python train.py --encoder_arch="swin" --hop_length=160 --bottleneck="plain" --encoder_qk_norm=false --encoder_layer_scale_init=0.01 --encoder_patch_size=[4, 4] --encoder_widths=[48, 96] --latent_channels=8 --decoder_blocks_per_level=3 --beta2=0.95 --cautious_weight_decay=true --lr_schedule="step" --weight_decay=0.2
Rows from block 7 of the encoder of a small spectrogram autoencoder, named by matrix and row number. Rows with one number belong to one neuron. Each number is 128 + 24 x the weight over its row's rms, rounded and kept within 0 to 255. All counts start at 0. Numbers have three digits each.
After each neuron's rows are labels from the 100 clips, of 14976, where the neuron reaches its highest value: "responds to" is what is common among them; "peak in band" is the frequency band that holds the peak. Only what is clearly more common there than usual is listed. The data: notes from a synthesiser with random patches.
# fc1: MLP up (encoder.blocks.7.mlp.fc1.weight, 384x96), inputs 0-95
# fc2: MLP down (encoder.blocks.7.mlp.fc2.weight, 96x384, transposed), outputs 0-95

fc1.175:147138144162147128162127110148086115148160126123103127124078127134105163126148133099176133118129121150122129143102128090173158096142132097101105129106098115124116125141138170115067129122156098076083130170108169076143087135100100117110103102141112112136128111088137155126133143137122117117
fc2.175:138119119185120118162130103122126122129063122148115137146121071140117048105114135060084143114117120136116129176143159131128162143121124131134129162087113114133106132118115136109148132084164095117131140129119183141122126144122124112167066123130138130126126140119123143117140092129142138126
responds to: square; pitch class: A
peak in band: 4000 to 8000 Hz

fc1.276:120137112144128106151130108139144149120053133109122122131100154119116160140136116126127129134117126185122126116138105145181091132143146118127148123117140132107157116098085089120146112103128142114116126162133131116183123064102091068142131124117133146116131137121112059127106114156179161111
fc2.276:123131144093117077178112119120116099107138116136115117126106114122131096138123157096098121124132134119143163018136109121144106135143122133121135196198149109115136123141129121135125144118124141112111116131154146129153208123114131129119122090142147136148138094127099125116147143124110133122
responds to: echo
peak in band: 0 to 250 Hz

fc1.311:103138105158127151153126090132131119121160131113121134132105151136135123111133165146111137121128139109122115108051130151178105132171137124100153115112130121138137146071104122122179126103131117147088130130115140117160100066150089126152163146106121124108123155116090055145132104120167137134
fc2.311:131116129131111129255136124114148136133130140122135118141123144100122119121129127131104125121122152092124136081112138117124099128121138131130120135156144129142115135140131117130125129088134146124134145135149136125131149122137121128122135108127128121128122086125121077133136129126089127129
responds to: pluck
peak in band: 250 to 500 Hz

fc1.314:113125115158104173162134097123147140105132128115137126123168189130134139126135106123111130100126116139131148126113076128106107109066096124142141100107154130117117123111103138129076125082121118127119123189120121127144113098090160104122161067162142109106130135123110074102131122090156125155
fc2.314:153125116124104072219133133096148131133083124138102119132103104124114100147116147109124127113125127150121090096128118091149156123187142128133139173176109128114126131125128120138142123128155131120131134131161143131128151163117130117146025138109149125132115122151141170140134117116104124129
responds to: pitch class: G; square
peak in band: 4000 to 8000 Hz

fc1.3:123151143094069135142140158167131100073121108149106125115130099121097156141153150117076135141091108112172122120122162136131145110122153128124140114132093118155151128136094121133122095121158140134110139130147117155141147137089125105106149101130140139177117180142060158121072107137110147130
fc2.3:136104084115128153125114111096120144164127153131079094121140132123104125095110129108154175155108145105133165143139146096103140195127116094174148099109165132100116127095122088137126101144125144098138115138095142175126120127127083123120128123163168135136109117164139124138103136139170127182
responds to: pluck
peak in band: 0 to 250 Hz

fc1.37:132128097168170109156132154101123109116134135112147120145082124139119133103135137129098153146119144129141136193101120114081151133162104127145146102109127138124119127094088157095108112088152096105106133076132139106168102117091126128150098129117140118113112123109087181114088107114079163119
fc2.37:089121077144128193160142139111160144139198137127146117134167157102116156135103119140152117129122121144140137153124141164062110121084119124134133106086150146158120142126118110125127128119112110140142131124125062135137113146140122137120149116122130116134122058127146072128122094123090143127
responds to: vibrato; square; pitch class: G#
peak in band: 2000 to 4000 Hz

fc1.303:140116125144119124147143158112126114123085143124145118150093080125119163106149092138140137144101126105133125200123104126159145113153086125127131124123121131124109139099112120094145102099141075120112142154120141096176043136122118127123082089155144111103102119110106167102131127095105133144
fc2.303:226127133138132087135132138143127105122089121130131127132104058157129149134156153159144129121124132149129110132129128088154202140188122126126126125123098139134124142123103128111137126156183084122117128126141119113127096157116132132139047132119131116129125153136128156129130108130127139124
responds to: echo
peak in band: 250 to 500 Hz

fc1.19:124143107148066116122168129136103103139116133155097060112139122128117117108162083150118133108145117144104125135192125094130130145151123131124180125142147131149126117105141132120151097130163146127123113110064137095150145132089145125124153143087127120138146078135157123085093091155133114128
fc2.19:141120128118158132140114126117091130119179122118144125131124108151111156131127172035122132131102149093109160168109105099111168139103091131132116199148195081134132130141145158127102137133173112131107119116136145105141132157133104132151137120131113162113127156145128132112100142132127151116
responds to: gate
peak in band: 2000 to 4000 Hz

fc1.201:113175106151106105160101135140113100128139101108122141101074073161102146136135148131132094125150129106132111115117066082143146117120121107121111132111124129079109116115134112121161154123125124103084101107128121091109112124134079111126148179151126109146164179128148121088132121140129110173
fc2.201:145135117098126069146134103131184154102136125125130145119062155116104171149177139172139140154119121108124130104114120154140081122171120122105111082166095152133122136145110131127108114129160131114115129100115157124142152065114100111124149121142119109123133080132121157114115115129180121122
responds to: bass register; harmonic FM
peak in band: 0 to 250 Hz

fc1.51:093147104135111148167126092132091106116121132108130122143091125125090099105095097113105127113142129057116123090050125098133126131149140106134118134099139117091103118096094094123132140105123116125113123122116117100111116115168067137135143142115118109107111111106120064105110093147138134143
fc2.51:138119124080134140246134154137137160142123136142113121134124128064115146159139098155125118116123124137133121085121130108110106121135122139119137137207110154162141154122148117153116133118143132145133122113084128146132163127111119118123129119130117121126116047116130103139128139113106133154
responds to: pluck; triangle
peak in band: 250 to 500 Hz

fc1.138:131151120135109162151119158152101122180114123124096129126096108140182150125151112126102121137128121156124110120069110053171143140129123097113103084124097115123097124141144136128136133125138109123097125157125126093137098141104087140074127062150113104111126100084130143115137112143128108149
fc2.138:104119112150135107140130174083196135135144122113127143132130126130124111132050130124136142127122122140124107110114157134071116133106136125139118155127165144137122122098069131129135116109091142130150132137166092134124165117136132109152074138086124151122126102148127106126124102119044162126
responds to: vibrato
peak in band: 2000 to 4000 Hz

fc1.280:132137116138112140141124152109144133118171118110111116126063140137161161110128111125129155144130138218128116142150108107117128116114135125148151099125098134095174114107131065134126114135124137126125128165138126114184114116089171109130108061137146117131136181112122119109103093128147132146
fc2.280:123127130119145177142137114080110143120096095123102129138166112163126055080093160081087138128126129156118123098128146167121176142055113122128138161156128080119126098122118106151124170118128138123113123129161162118135140166117139146155095135124122141122125127156124121128132094126123141117
responds to: pluck
peak in band: 0 to 250 Hz; 250 to 500 Hz

fc1.302:113142125156122089147130157153098084154172123128097134122104097128116147160119133085198121131132100165119084107158140094149123108113157099125099138074148134098140122141129155101163128137122093112128125139107123126114116106139068090098121141111121134134131108136157153125142135195128118130
fc2.302:115135166158132105179134100122106161107088118135129138124112125177136125071134136134119133126130140128116176226128134189143126124116130148117124107122122112113129117120104132124115140099149122127112124131122176107127042098110137114135137126149127149132125154122146156134126129125185134125
responds to: glide; square
peak in band: 2000 to 4000 Hz

fc1.383:126137117152134159143124133119141123183098120117134120122075188112132105126141125106109130069131149093138118139110135118095118133022155120165108103090135130130141122130108110102193129105150116133122111136125139129163122136132117129133127101134121107112128063133131100108118109115121143151
fc2.383:118124174114120077141125152142116156113120130130126133134131077127133191145083123172206128127132122166131112127129124104122149124146120141126132193177119154133127138118093129171136124158067135140129124130106081114131124115121129127147064138109119133121122122146132148113129167131112153130
responds to: pluck; drive
peak in band: 0 to 250 Hz; 250 to 500 Hz

fc1.58:121128106153093164169128091132125130136115142143108138127153141122086139140128133113102092085114119139127135109060113129093106145157109114087105138106112123089097140084104077140186124123125112117119131108125128117149113082133095129153134135120137112131136111115138030121135129138107120112
fc2.58:130118115119126135255131128121132140122109120128130123139135145098112124119122126126103128121119131121119119078134124128114123120118131121143133147144134125142120130134127120146123121139125136123135135120131129135117181147134143135133122119140120129128117089127130121120119143112111129138
responds to: gate
peak in band: 0 to 250 Hz

fc1.8:125135109158137175170130118126125100149126125116121128120136178127165112144122161068117116122127161162134110145110127115101145106122145125124121115008109113110128112146121146079202135129153108136128129121137119131119115150142093126137143132146115103124131136167131101156107107118127129144
fc2.8:108141190149136108128121133137092138133115044136120128114122114195122135113113135165180134131126117150102136178127128127160134132108128122124125168184134113110124106131111123166129166119102108128130120133064132127125036113136139122136099118124115139123126129128125141127131152132150134124
responds to: pluck; triangle
peak in band: 250 to 500 Hz; 0 to 250 Hz

fc1.41:124123144149088130147140168154123144115076142133110121137058103119075142142141104115128137112119100126092136153141105131167123126123124133122129123115153120129148137132124112104113112113111096141131138162103139136146080092092108087169153045117140143110109078129120137121168136098170128140
fc2.41:147129142119107091147139138230093093113115127144126133126083110132130178163178112156157120122125119112127109103118104093176108122205124124130119116138083131125150146128170135129130128158149116131118124130098122108137133121110123115130162156156130115132124128135112153126140155137178126140
responds to: echo; swell
peak in band: 0 to 250 Hz

fc1.273:132095136130098114125110082088138117125135127125118117105103107152156117140090152144122116123075129128097157122133163097122115121123160113072178099123145095122052114115140103126122154108088108154086139118140125077141146098121118114103128153128079134157116151148105132135158118127084140139
fc2.273:105152137131147148126138114149154125115177145111070126117122123132127141152152135104099162128132123152088136166125158091144158214110119129121153085111089141149129135144101105154150102122148138114150121125114145168130132132094132130149133105138131193126114107085142113097128161141169136163
responds to: glide; echo; square
peak in band: 2000 to 4000 Hz

fc1.0:111133118122100136114130137130139137142141109129136083131133135112115115124162147126145110088107217151130134130153144108122108104141088162105134124164135074046130132140082099102129154130136104145096108114124116121156075135155123103123115151087118161098133106156149117134143136128131170128
fc2.0:169115128123136122155105067138089127107168120101117148135152113112131128121104129109084106167116136074102152126132112114111139130127117139113142117148111103089122115127156113154161164152106122082102159163137090063156131147112147121168131106145135117136122080109102144112094074118135115134
responds to: echo; pitch class: F#
peak in band: 2000 to 4000 Hz

fc1.199:142140111155164099137118120120105087113201120129153118119122102153063138102141110114129130051133130156147123152098134124144173098127118115126123134113099119142117122116130122111158140135159122102080116125131148087177108154122105158113088125132107087129131135112129118103098086094112143128
fc2.199:080118110108128194120132098094159163130135129118138120121177159126131144130065142132139127110127131133143190125120134200064103123108129147130121137171147137141114119123090118170123129125082164142143135119124080142110163116122117125124131114136135128139128088127160096140121119138096140136
responds to: square
peak in band: 2000 to 4000 Hz

fc1.200:114108122167141114168137168104128133108109131119117117143130123139122099115123140148127144124110116148131106172100147085103159130154104125133145113104113141121123133097095101119150093095179097117115128094130107088137076143096114131179079112081133104097111123128102125113095111117052146124
fc2.200:099112125117125120223124126138132131113158116083169118140121123122129200143116116167164125135120129129171155161112103146094098135111135097128120103071132140127116145133083141108112139139116123134132126120085077126138156085131115116127179138143130118122123089137146118119127145118168139128
responds to: vibrato; square
peak in band: 2000 to 4000 Hz

fc1.88:142074123142103116151114111126138131169126162125128125109115140132124087181114145096150081163121124118141175147119111065150176115105166142145125107144104132099165139124093145130120113143099112162162099134123133091110175141117135112143161112117163122135147130152168118132134175161134108123
fc2.88:124099148114125120109105069139118140127137113148088114166122115114139106132097128152112152148076137121135121105140153165152101135157142114162127199133131127117115143106136102135136130085099134051174111167112168126135117094133103119145124164115145189107106132125134147109142135106131145131
responds to: square; pitch class: F#
peak in band: 2000 to 4000 Hz

fc1.95:138168112130163155110126129142113157136134144102184110141133118150153142151162113089142130108182133092132146112151138130124137138135145158100119127136100129166132157112095111111109174146147125113118128134120192165135105098132107143104119158097173131078085109124147078128154105097155150123
fc2.95:149132116138140130148123112136113087112202106129147119115144110135142122125120096098147100151119119179126150143117104075117127097127160122103104135100166088091136118128176144126143104098144096144101117125087136089129110177113140123120120114128121079144114108107083157116110104146076151142
responds to: pluck; glide; triangle; oscillator: square
peak in band: 250 to 500 Hz